{"model": "sound classifier", "dataset": "short made-up English sentences, spoken by a formant synthesiser in many voices", "train_examples": 26041, "time_shift_ms": 50, "n_mels": 64, "hop_length": 160, "input": "mfcc", "spec_augment": true, "win_length": 512, "targets": ["sentence kind", "number of words"], "num_classes": [3, 7], "arch": "transformer", "norm": "layernorm", "norm_position": "sandwich", "activation": "reglu", "mlp_ratio": 2.67, "head_dim": 16, "fused_qkv": true, "bias": "none", "qk_norm": false, "layer_scale_init": 0.01, "parallel_block": false, "inner_norm": false, "moe": "expert_choice", "num_experts": 16, "moe_every": 2, "expert_mlp_ratio": 1, "experts_per_token": 1, "shared_expert": false, "subsampling": 4, "layers": 8, "width": 160, "positions": "learned", "pooling": "attention", "mixing": "cutmix", "loss": "cross_entropy", "optimizer": "normuon", "muon_scale": "original", "lr": 0.023, "momentum": 0.98, "nesterov": false, "orthogonalizer": "newton_schulz_5", "adamw_lr_other_params": 0.0028, "grad_clip": 1.0, "adaptive_grad_clip": 0.1, "steps": 30500, "batch_size": 128, "epochs": 149.9, "lr_schedule": "cosine", "final_lr_fraction": 0, "warmup_steps": 3050, "weight_decay": 0.004, "adamw_weight_decay_other_params": 0.01}
Rows from block 2, named by matrix and row number. Rows with one number belong to one neuron. Each number is 128 + 32 x the weight over its row's rms, rounded and kept within 0 to 255. All counts start at 0. After the name is the row's rms in percent of the matrix's.
# gate: MLP gate (model.blocks.2.mlp.gate.weight, 416x160), inputs 80-159
# fc1: MLP up (model.blocks.2.mlp.fc1.weight, 416x160), inputs 80-159
# fc2: MLP down (model.blocks.2.mlp.fc2.weight, 160x416, transposed), outputs 80-159
gate.304 104 [ 90 119 121 194 117  82 119 117  81 114 172 164 138 140 149 107 108 107 143  90 140 132 145 144 107 123 199 140 129 162  87 123 110 171 160 174 189  83  90 150 176 136 149 122 111  90 144 152 118 180  75 123 145  97  87  76 128 111 140 143  98 106 158 142  94 131  64 153 122 160 148 125 106 159 106 141  85 115 134 160]
fc1.304 106 [152 111 113 119 164  96 147 126  60 185 170  39  86 132 110 153 184 123 127 178 151  96 114 142 154  96 105 105 118 117 156 121 145 110 129  88  60 132 160 129  90 172 114 107 126 145 165 112 132 128 147 150 120 145 132 184  87 108 158 134 158 168  73 156 172 166 166 180 137 118 117 141 118 115 141 116 121 135  76  99]
fc2.304 100 [111 128 138 117 104 101 157  94 144 122  90  94 130 146 137 104 150 143 108 140  99 215 115 161 127 124 140 165  79 137 142  73 125  95 138 166 153 114 159 139 164 131 136 142 148 142 147 140  97 192 117 119 107 122 115  77 114 142 152 117  55 117 132 178 115 142 182  71  67 102 124  89  48  80  89 139 149 134 160 128]
gate.305 101 [125  75 143 173  96 127 100 111  85  96 146  75 188 117 104 177 115  75 170 149 121 169 141 105 188 102 113 133 138 132 140  78 141 123  66 121 163 141 104 166 169 154 108 122 140 132 148 143 115 176 149 173 119 123  86  71 107 123 122  84 107 128 154 144  79 138 105 161 106 114 123 117 155 154 142 136 115 204 127 123]
fc1.305 098 [124  97 130 102 100 110 177 137 152 114 126 120  87 157 132  86 138  78 151 106 119 174 138 103 115 138 121 110 166 122 187 100  89 104  77 114 149 118  99 166 122 126 189 100 158 181 138 130 142 116 189  91 190 132 134 112  90 114 138 107 117 180 103 126 133 130  81  38  78 129 143 119  76 162 113 126 144 126 153 134]
fc2.305 073 [ 85 131 131 185 161 120 188  88 142  92 106  88  97 178 127 141  83 146 184 183  94  82 160 142 131 133 129 102 140  97 116 166 115 185 100 126 132 139 111 112  95 135 124  89 127 135 163 156 141 129 103  95 117 108 141 165 129  97 138  81 110 124 137 107 154 150 113 216 140  88 122 142 101 171 159 123 151 145 145 126]
gate.306 096 [117 126 123 112 119 112 146 102 149 177  52  43 119 166 107 194 120 155  88 172 114 169 130 151 150  92 107  66 112  82 136 122 140 113  61 155 144 138 132 128 104 117 169 138 180 111 145 103 168 231 133 107 159  97 164  52 139 159 129 155 142  61 142 135 111  87  82  94 100 111 138 145 139  98 136  97  87 111 114 115]
fc1.306 096 [ 95  97 146  84 126 137 200 118 168 146 100  74 105 176 141 137 152 171 158 138 154 170 186 111  57 125 143 111 145  71 148 130 155 134 103 148 118 105 125  93 166  55 141 157 172 150 136 115 190 136 106 107  69 118 179  82 186 121 117 126 148 106 160  89 131 120  92 165  99 137 136 173 124  91 109  87  79  95 166 126]
fc2.306 083 [193 109 133 146 183 122 117 118  83 163 117 111 103 137 137  28 169 145  85 145 136 158  95  86 165 172 120 116 139 114 128 116  93 122 143 135 154 176 127 140 168 106  56 111 114 125 128  84 156 113 116  84  51 190 116 135 124 104 123 147  90 134  65 150  70 145 134 148 107 176  73  88 137 157 112 137 108 144 109 176]
gate.307 091 [125  86 115  88 242 106 141 134  71 116 148  66 133 117 117 158 184 132  93 121 139 118 104 107  42 126 111 147 122  76 123  80 164 157 143 113 174 103 138 132 108 107 122 137 151 121 146 134 105 170  94 168 177 137  81 130  91 182 137 170 141  94 114 125 177 129 136 162 153  72 130 180  85  90  96 164 108 151 141 178]
fc1.307 099 [103  64 136 150 183 112 124 175 110 106 129 104 109 137 156 143 109  93 110  76 112 159  98 126  97 131 131 138 105 105 138 124  80 169 135  61 162 128  63 147 114 164  82 148 141 121 119 155 124  81 115 168 177 173 149 134 162 135 107 162 135 116  52 125 185 175 119 118 138 101 151 170 153  70 129 110 125 130 188 192]
fc2.307 117 [110 150  86  98 126  89 151 146 104 101  78 143 117 101 143 135 141 138 176 135 126 141 170 144 113 184 114  95 103 159 147 143 117  94 121 116  98 141 136 151 147  95  68 145 128 124 130 110  60 186 101 116  65 100 162 141 141 129  81 130 125 114 106 178  85 163 151 140 110 201 108 114 170  38 147 101 171 147 151  88]
gate.308 102 [ 90  66 166  95  94  71 104 154 141 123 109 100 118 181 142 143  37 121 158 164 117  83 140  75 109  91 124 113 134  90 123  45  94  52  78 123 151 154 125  96 150  98 164  92 166 128 142 168 156 158 132 142 120 146 124 165 160 119 106 135 157 118  99 139 140  60  96 164 171 154 145  98 114 124 157 195 108 165 168  82]
fc1.308 099 [142  96 174  98 118 101  91 136  84  94 151 125 135 134 144 131 117  77 133 130 183 120 143 113 116  77 107 137 169 104  56  74 152  85 135 149 128 181 134 144 137 182 147  73 149 166 145 149 189 102 134 128 123  59  95 111 121 111 144 193 160 181  96 137 112 113 158 142 132 154 137 148 149 144 144 209 124 155 124 103]
fc2.308 066 [203 151 141 143 136 107 159  88 167 121  82 127 112 147 123 137  70 134 184 136 119 156  85  42 110 125 184 159 136 108 118  94 136 117 100 113 110 151 107 108  95  97 103  69 115 121 141 175 172 110 168 158 135 114 101 142 145  92 130 165  81  78 101 141 142 106 114 163 175  87 141 138 176 186  86  80  96 104 105 102]
gate.309 095 [101 168 157 129 110 144 160 100 157 139 151 169 176 112  94 207 106  77 153 115 117 140 134  65 127 114 100 155 180 157 104 125  84 157 114 151  95 103 136 182 163 152 156  89 201 126 108 166  94 126 104  76 109 108 142 178 137 136 100 153 174  87 126 101 132 105 114 109  95  99 144 177 150  57  93 149 140 173 131 185]
fc1.309 102 [100 110 131 116  94 105  97 121 140 104 214 180 122 143 125 134  81  88  59 139 124 110 136 136  71 158 112 132 204 130 161 131 174 155 144 155 169 122 114 169 107 154 133 113 152 111 129 183 105 121 104 124 135 135 102 180 140  80 135 183 169 159 138 159 158  71 151  91 104 122  71 186 147 112 122 100 159 102 134 128]
fc2.309 088 [136 110 157 118 119 177 136  71  71 158  70  94 167 125 119 133  87 102  81 158 176 134 148 119 158  99 115 113 121 199  94 151 107 137  94 160 125 119 119 147 114 166 116  59 178 167 170 178 118 156 170 119  98 122 139 106 128 123 147 173 135 109 114 108 104 152 163 118 122 158 143 162 125 141 118 156 138 190 111 121]
gate.310 104 [104 149 123 184 118  86 115 113 124 186 183 114 137 158 111 155 124 114 160 106 132 168 116 117 110 147 146 120 105 105 105 105 115 150 165 142 161 123 166  99 122 174 119  97 109 155 200 155  90 113 199 185 170  67 135  95 136 123 140 126 193 184  90  91  93 101 184 189 137 132 139  98  98 103 147 117 145 120 143 152]
fc1.310 099 [ 82 135  73 163 210 156 106 130 186 127 142 129 146 114 147  84 131  96 203 104 176 154 129  98 187  84  92 131 126 133  96 124 117 156 125 173 112 168  49  99 170 144 128  88 170 179  71 127 113 131  83  89 139 140 110 158 194  52 102  46 183 114  91 137  75 124 173 107 145 115 103 161 161 118 126  98  73 120 116 139]
fc2.310 087 [100 112 123 104  97  80 100 149 124 168 144  86 135 118 103 162 146 116  98  40 135 163 110 152 105 155 139 111 130 133 113 156 118 123  77 117 161 170 165 108 117  73  92 122  87 126 161 119 170 134 176 174 168 118 171 124 121  76 123 143 127  96 164 175 108 154 147 104 162 162  91 133 125 136 119 155  82 146  99 119]
gate.311 111 [131  92  98 194 155 130  99 164 128  94 101 133 154  76 119  92 106 151 115  94 131 156 110 133 109 185 121  96  66 180 174 123 159 125  88 139 129 131 157 136 178 134 170 174  99 148 137  87 181 107 130 108 124 110 137 150  96 103 176 140 102  87  93 164  99 104 105 104 143 180 148 142  70 149 124  60 120 151 140 135]
fc1.311 105 [ 95 149 179  95  71 138 157 133 174 159 122 152  90 151 169 126 100 111 162 127 119  99 119 136 148  95 120 106 159  80 103  95 148 147 162 103 126 123  85 129 105 132 104  62 101 120 118 132 129  88  93 111 148 147 108  93 126 205  60 102 124  83 153 141 141 172 107 160 165 164 114 116 163  61 138 168  76 147 130 163]
fc2.311 089 [126 125 153 157 169 172 109 155 179 123 189 170 121  72 189 156 166 111 155 115  64 113 115 112 157 117  85 136 162  93 189 162 154 128 137 151  76 218 145 141 128 172 117  52 155 210 178 156  82 138 133 149 140 121 127  97 119 138 147 165 131 121 111  72 106 101 147 129 147 122 124  90 160  69  78  85 110  93 161 154]
gate.312 099 [104 139  99 165 112 112 131 159 122 132 121 142 148 103 142 182 148 145 164 121 160 146  81 129 174 133 143  98  66 142 122  93 119 143 142 215  97 109 116 136 134  81 115 175  84 136 111 148 134 163 156 105 115 135 171 141 145 144 181  85 132 137 146 127 128 145 184 202 133 178 117 169  87 144 146 212 148  67 108 137]
fc1.312 103 [122 120 119  46 158 176 134  93 159 124 176 165 153 149 109 115 114 130 105  87 142 124 214 182 127 126  84 118 117  95 115  89 118 167 143   0 146 131 135 104  20  81  84  96 107 132 135 158  89 132 147 150 133 160 123  81 145 163  96 131 130 132 109 147 117 113  96 112 108  84 147  93 133 140 162 119 131 138 126  95]
fc2.312 108 [ 94 117 134 118 152 152 151 153 126 189 106  93 119 130 177 148  79 123 153  93 155  81 153  86 159  87  92 118 103 163 164 137 164 222 151 113 129 129 114 156 185 181 114  43 146 176 168 109 157  74  97 105 141 146 110 113 120 154 168 116 125 102  96 114 155 144 141 135  67  83  52 159 152 114 107 122 200  98  94  62]
gate.313 089 [ 75 156  82 134 131 159 187 187 178 154 125 138 102 162 152 120  99 137 112 134 126 122 125 167 162 117 129 133  93 126  91 100 134 223  80 115 124 141 143 169 129 153 140 106 158 170  83  79  92 166 148 167 117  90 104 111 145 177 109 145 126 155 131 167 129  88 179 111 111 116 162 102 118  92 138 146 123 150  51  70]
fc1.313 095 [170 143 121 157 120 195  74 133 133 115 103 159 109 127 165 104 169 116 159 137 128 133 149 100 122 187 143  96 186  91 128 133 106 104 160 151 139 151 135  98 169 147 111  92 156  69 142 145 126 132  75 103 141 109 137 143  62  78 120 163 203  96  97  28 123 118  81 164  81 147 139 146 124 131 102 170 120  87 144 166]
fc2.313 093 [152 146 147 129 133 122  89  90 137 170 120 110 121 160 184  61 162 127 161  98  77 196 147 178 150 137 132 163 139 179 116 123 149 163 105 144 102 121 125 143 124 175 174 115 189 129 138 107 104 189 152 132  73  90 159  75 129  98 149 121 206  89 108  92 115 129 144  58  65 108 105 149 101 145  80 123  77  86 158 114]
gate.314 097 [136 125  90 103 184 148  95 164 127  63 129  95 132  77  86 165 106 197  96 146  97 150 189 128  96 112 134 144 143 140 125 153  55 206  96 119 117 152 197 129 172 112  87 120 119  88  98 132 149 146 148 117 101 150 154  94 122 101 115 203  70 160 104 112 135 143 129  57  93 178 160  92 101 120 124  93 110 150 119  88]
fc1.314 092 [129  89 112 136 119 112  53 115 141 123 105 123 157 135 101 159 133 137 145  99 106 151 194 161 161  68 111 114 120 153 145 155  87 136 178 100 124 140  99 166 107 102 109 106 120 136  70  42 140 166  97 162 140 128 126 160 114 161  76  59  72 144 143 166 121 122 122  83 119  59 188 164  95 114 171 174 152  99 143  87]
fc2.314 092 [165 125 150 112 103  79 135 165 101 150 139 174 185 169 120 182 112 126 117 186 122 130 124 116 118 183  98 112 124  81 157 201 126  72 152 114 101 167 188 101 131 123  99  72 185 144 121 114 135 151 147 193 127 142 148 154  73 139 178 140 148  98 118  80 162  91 145 111  62 132 117  89 149 125 137 141  74 103 153 183]
gate.315 113 [173 140 164 121 159 175 110  93 114 124 104 174 138 162  68 189 100 138 117 120 146  98 143 141 110 107 160  76 146 150 149 165 163 112 141  97 107 119 110 147 107 147 137  95 155 219 171 143 179 198 133 146 150  92 104 124 113 143 138 131 130 123 140 112  90 168  97 197 146  93 108 113  84 122 117 137 121 102  87  80]
fc1.315 120 [137 159 152  91 135 115 112 128 102 155 146 145 130  98 129  60 145 103  77 105 160 150 138 100 140 151 179  85 117 143 112 115 107 121 105 163 127 106 111 178 121 200 134 147 160  55 216 127 135 163 149 106 143 145 154 145 159 156 129 108  86 148  88 132 112 138 118 140 183 117 172  84  75 112 114 169 139 191 141 214]
fc2.315 146 [108 109  84 110 142 186 152 101 135 124 138  90 132 118 152 122 158  95 143 105 143 118  48 140 144 191 128 124 143 114  71  96 148 120 154 152 129 148 132 127  92 135 121 132  84 209 123 135 100 206 155 176 172 142 122 168 125  84 153 123 109  84 154 111  97  97 212 187 128 135 144 156 127  91  68  98 117 147  82 111]